config.toml
model = "encoder-decoder audio transcriber"
dataset = "Morse code for random letters and digits, with fading, noise and interfering tones"
train_examples = 26041
time_shift_ms = 100
n_mels = 64
hop_length = 160
input = "log_mel"
spec_augment = true
win_length = 400
tokenizer = "word"
vocab_size = 40
encoder_arch = "tc_resnet"
encoder_norm = "groupnorm"
encoder_activation = "silu"
encoder_weight_standardization = true
encoder_depths = [2, 2, 5, 2]
encoder_kernel_size = 7
encoder_stem = "single"
encoder_widths = [128, 128, 128, 128]
fusion = "cross_attention"
decoder_width = 256
decoder_layers = 8
decoder_norm = "layernorm"
decoder_norm_position = "sandwich"
decoder_activation = "gelu"
decoder_mlp_ratio = 3
decoder_head_dim = 16
decoder_fused_qkv = true
decoder_bias = "all"
decoder_qk_norm = false
decoder_parallel_block = false
decoder_inner_norm = false
decoder_positions = "rope"
decoder_cross_attention_every = 2
decoder_tie_embeddings = true
init = "kaiming_normal"
residual_init = "scaled_by_depth"
optimizer = "soap"
beta2 = 0.99
lr = 0.0025
beta1 = 0.95
shampoo_beta = 0.99
eps = 1e-08
precondition_frequency = 10
max_precond_dim = 1536
one_sided = false
adamw_lr_other_params = 0.0027
grad_clip = 1.0
ema_decay = 0.999
steps = 4100
batch_size = 64
epochs = 10.1
lr_schedule = "step"
warmup_steps = 820
weight_decay = 0.4
adamw_weight_decay_other_params = 0.05
Rows from block 7 of the audio encoder of a small encoder-decoder audio transcriber, named by matrix and row number. Rows with one number belong to one channel. Each number is 500 + 40 x the weight over its row's rms, rounded and kept within 0 to 999. All counts start at 0. Numbers have three digits each.
Before each channel's rows are labels from the 100 clips, of 14976, where the channel reaches its highest value: "top examples" is what is common among them. Only what is clearly more common there than usual is listed. The data: Morse code for random letters and digits, with fading, noise and interfering tones.
# convs0: first width-7 conv (encoder.blocks.7.convs.0.weight, 128x128x7, standardized in use, each kernel summed), inputs 0-127
# convs1: second width-7 conv (encoder.blocks.7.convs.1.weight, 128x128x7, standardized in use, transposed, each kernel summed), outputs 0-127

top examples: speed: fast; the character "i"
convs0.27:490548496519536578518479495472452502517449500570561451572514537470564523502528484473488500466458525489555521530520502495508547494476416514457499461494488465518659525547501473486470474412489404532514464561476510510598539487536451509473540454504541559511534514539525516479538502479520446562477504444521496407435425554513497476508485468475460488508528475485538491539491410446511486496503
convs1.27:515533440537510451551456576554505545580538504526455491550455492464503498527453540479487518437501428471422540495431469500476508415481399488571403504491519519543460471509504541474517530471503546550495570537467530478542471470550484508450504466450430441513470479526451572520499525484516497502452455487449505499514520465534428454451531461525490440472471483449458472469485517441475444475433

top examples: speed: slow; reverberation
convs0.110:508477568469506430517509595529522506520511550481536437547591473477565499537513458496463486493482498546493486517470493485481504506463481499465499479410494457412502569449479499492515452543455460538635528537467556534524469549527497549608456581466478515474551508513448469514463469521582513533500534516503449469513476479506543461477462503484467499463564505491436491451494456556429502534470
convs1.110:471480454583490480488516446497449468491459536468496555483463419474530522543500497460456516489436494498560507524446413546403515531564521615486499474487499437434506509440472519507482528492472435455535504521499526509460519462421483471557497479505486445540456515507519492466548537530512542569470528517513518458449482532522494529479494504494593521540526540556527506437575525471535531615458

top examples: speed: slow
convs0.40:460522461471424516531475506517485504487486504523543478563524494513479528554485503467552500456534480465490465496526516552541490555514491481490474448617486486488581514444444543412573472453447603538455543476510479541521473471516482568530465469482510478591555512530494599497514580473467488480515512431470514414455473500563469486565505484472466525582542518475498581470490523485464510514488
convs1.40:536551468489571522504461459500485496456516422510426490506515488491480521490442463445462437464463485486464497473437493550470468530469530444524471491456522567420420476469519479462461517530532465499533508444433441524445503560504512462471477514385438513414504507444480429504544480547463496482437451489509471548544413508407509430466511488488525510509510491506466466474430481455546485528540

top examples: reverberation
convs0.122:515491506460593538537532499464539528483492481451449431535521475508517434504515458516458501627438542522448498496508464492464508558503493495509479545332480465556472526527530469526532518466525557509452553539483493510493499536457512500445515515534491522422488488498511442515569412468477502533469511475546496482458497480430524455454392463510477531507516425497461471470486478527538460515547
convs1.122:507430488560416438482498531490537461484541564465562518468522488516555477505541515483526486481578505542478505506559459524509530451532565558519557497555476513466512497561544471507549503605493438495493488470517419519529532404556469508503503488550494370555493542508471550539480550476507541447561470557438443525496447529493495515508502523415511451478478512434498473481479527493535455516503

top examples: speed: fast; the character "3"
convs0.62:443507468491502454477462507499469463497523496529511439555405509410529484498562483506525479463459481468512478502455431470392505485505421464381497446459505514453425482451501468445473451495458433484506537499491563488455482436446478527455451473508522489481471508487472471510481466547505476485491549440534542448512498479510482534491510502485503486459468490522526478539543418570467484470644
convs1.62:478507453518555537533486445488505525545551472491440488510454497504406489533475523501453478456537460485543518531461473499482482526501481474458462509567557536499583486521567558504534548468538525531518534483529503413548502499568463487508523506458554419474448463447501527465459469490524448502430476413458535481527466500482534448442468433458514457487476464506476451497442468358445466548458

top examples: speed: fast; mains hum; the character "6"
convs0.103:451515472502497465520454460435434486502472539451574500448427526501464538478488540489498526459534426478474481499457488506542509507504378473490532479565589454489479481544407475497485489431462411520479529492445512483537478466533482511557490450490523468513484508524469518512492517483528418499525447514495500508470496463407525520447529513476489547478524519514549525453479433489570530467648
convs1.103:471517445498441474475506504479477537503459519509488455526469510461426470483490533512466519476469507479447448540449478404490469468450455454500408519491493539504525488455529466450513469464527471534556486515550528462510499459506420508403510468529483563506522483487559485489526437458486617536495488564529556519544522568454508367516497465525489470484502506473455460462444511521476467496379

top examples: reverberation
convs0.78:562438517509469387564514492495527552405488507503557545556536401496472471488574479476527481473465479504455484448465574507536457503480527497489472467566508526446587444482434482472443523507466497471465453446485454473533479543496463536496511565446505503498455500484469531450512491491510483449527544547485557545477523420487520460502419490479516439456494448478488433500458442475455568485490
convs1.78:530462469487541555427500469480549496453559529414435470473524544454510448504461475479468440468477460429488476446488505498419526543444505496476443564497510512512426542513465488483460564492457510486487481415510475438453519442504526452465455504521475456489507479483562455486482509421472497510565448612629504446486510498483560456537472430499516529509502503511475496502441520498496512471448

top examples: speed: fast
convs0.104:458507568497480484487508532540506481519501495472515531526554488490513482439533548483479527490463580540496511402474488513533473486556527471535479509477463547506505448436468484479534472441502494473498495477449485475429442434460533572497526504471476436464464487430479502489466502454514455498469551456548515450462529420444567530544507488528523549550463595608591562481548546514555536492584
convs1.104:532524477445518502535552416542478486476532493538473504503479485507529540526489513422491545459556508508477412511446518428523505476521454468434479471467497520457486507465502504479538506574545430563511571530557541478516520478511427444520491494459395555425493404470491429469447516518496619479521497513469495494521512529434520415478433452441546491487496496518491516464480477555538517512463

top examples: speed: fast; the character "8"; the character "z"
convs0.85:540523512458470467547487437512560482572543517429549454510500492519513521496493485563431469503490520457519484453465548516568444487501485420541504486521464560442537502502487436434541489467512465435471463520534486515550431449453424513473553478499509430511541510515417404494507532535506506457483523399488528420474493439510553448473516517488501467411532471497435496498473498551547479511555
convs1.85:507474526474552517587537516505459520439565520480474528508522522470520573496529457472525467470512466469474499504508526470434573479533536513459531490515542495549478517526515497542469528536528493501527449469469473520521586514520491459461453532548413468470452461525473586400534505589460467516466521453382440480582482573494397454495466485449558498460496520519464496495553506448497501469482

top examples: speed: slow
convs0.58:469538528486507434495484449513498541522500555493474522525521496529475497565468540473461487443483481465509427433436529481520542528569527461449431528500415466500481539552475467508510563521432480515402586498510523474529612512475499537479461512492487492524473533423517444427461572549473438469430499482505521551560483459538486493485482478489494489511549484469461398530433516541479480446536
convs1.58:508500519489481599506530613485448478452517520515523495506452506519536494413480450525536442545424466485465520559533463535418527485443478466512526526456522479488502476459456498516489517522415518488575478543483494470571488582497527467504452556461597449485495457458442491475453472453461507543489502435547501420415458527495479491507592525464511514530499481513493433458452510531517489539500

top examples: speed: slow
convs0.121:438490556445428386503456565491451513485439499446560486423506514458478510468483380490544530482506500453501502514529528489494521519492439450525474495395470533471472455473440522497496549467452476550460483478485413468501498491424475526517481526489510489540476502501500483486516504510494489550476503514453480494499551497538477395567521541516503501429451508505449515453497510527410509424584
convs1.121:494476477538555511503450473537473484469471518530526443464512538482478473435488500515531482486511603515610545595492469540518576587437562539423511488458506537521482576500574475527496529464562501510529513561508435443503467471537477491529489574513545548446492502495599525537492505493479526563440493506526546476517535491469566472425567488487505486484494481502524484509505515494598556487483

top examples: reverberation
convs0.8:510499406433536501497505500464602557465519513500505465504532504535502486474499502481479539558540495567496514543498447488518399503485529464505507474429468452517517479448501514559488573491562497553513506572448428511506495568491565493534354510469478495438488535481494493537559431483547523559517491504436519538515437512503550488517529522477423471509447479425483500441469511530433500514521
convs1.8:525524528554439471540487500480450456489466442470532543504603518498552565569515501492471488481487572507532533458579462505489554503536440589484582502521507531476488489561496488469452500507528525504478485528463411378472466493490536519443458465456505443505491430428491475541539512517465555481492473529583492434454496464533533513467481485534487518498506482481534501549510461490602563505554

top examples: speed: fast
convs0.24:546525512567585480501496468504507522508507536522574448558489555480544495484574566556540537480505502572504526514499526538606501445520544503535510484478518499526679513570510510491490504522505476511491494498501547533541510463607479611458522453489497488525471507534504463480506504491490434531502495500534505450462482471439518497434520475524436471518555521489520475583458512449519456468488
convs1.24:491518502472489458464522599522539557493542482480492512494562457513501599533470436523457517495521424471507406511477537494440544574473416529464493471507503550499472527447479491493539491494472508535483603495502478455478540463451523483498460470558479501525450516522425590443550504539454543512439455473450502451507480535530466462516577458463438567471495490525501513485479492396542457478487

top examples: speed: fast
convs0.39:458525564481488479507481471472511566440444485417518521425533478554475519446474461531475491458516553523504462441530464533438463535456502501464510504514480478485434507454479388451466495463558446517452474490513476479385494441484482556470507476536476517499448508489425507514524501560483449567506456515504526528473469505426530412433458524534489447542479477534513549482561579507550497432502
convs1.39:535475504532461507513469480443513462481480421438427457590532504458620533548523529514527521490472495487495504467475486459500500460541518471493583454491550459510523501508467569534544513499473496464452493451481540552501538549529530482448541529434489480517542474402472456514555457542478508473449410485432405531482477467536447478520424499413426532477485484504521484534509453453512537487481

top examples: speed: fast; the character "n"; the character "d"
convs0.13:479499459509456519493476571557524477490529530523487512383529572521493517524486586527544485519423522502563492499534557524540536534532510499469532515499501479495566534495519510460471467544444527460443543471556489420466468567484539477538501565425501462440464505459557483471503505473529560508513540496489445453580520455508447455449515540542486585484520511492490593472542478578456522505578
convs1.13:466507531512523463470474429485481502447603534468553522524481493485550453456529483513476478505517520594461492494501464541495566490484537537553464510470486561604421499512493461558485522458490474461566419455497408522513506511506522540474474453532529479490463521517462475484523487501460467463495551468525480592428432554489560536614555481458515457496496474520463471511465457559543442474478

top examples: speed: fast; the character "w"; the character "l"
convs0.10:528521520482456462486440532487433509465529490495538523426524554479441483441556466501500513473514478464491477443491490503486472529494525486573446505405451505469501483496495478518469514455510426465539613523472475489474499472444495574467523477497451498417534483441539487443484493467539447514472519487556470391508483467497446586482427466480450519438510543529503542451565564573516536542555
convs1.10:511518474357510561541473493507469537507506525521530422509531467476479524490521506532538545491443482460462488512521494465524493432583509510425506557514504583513501500577476442513486498501503510494512512523549555502483503434524476484572541536463495460492517490547515474556448487522534456536509606519408481632491533524546571554529491586568522519489486478486503524509516472519503534442538

top examples: reverberation; speed: slow
convs0.52:488472551520461387498525535527496446489479490488484487477499455511457491428491478440485493510477483540561488441441504455567509514512483496440464511448477494519528442460485481463452427574462461527546452557463513558483466465436586412460473560466535395470437551474461477479512469501521505480471501508442481475518465458527442485559499495501499519422520517492506517459447451504414528422515
convs1.52:505481462503503500514491598443499470565473574491506508510451508453531500476520507491439492466474500476554542527480512603472511480519512531549517410482488537521413504488436509529467440493477500514464450417495501533465464515533434547521457521446492440522479452467506511415483490485497458459549476529613571431529523531568590546427534502495483512505509515529499504495522522504556419498431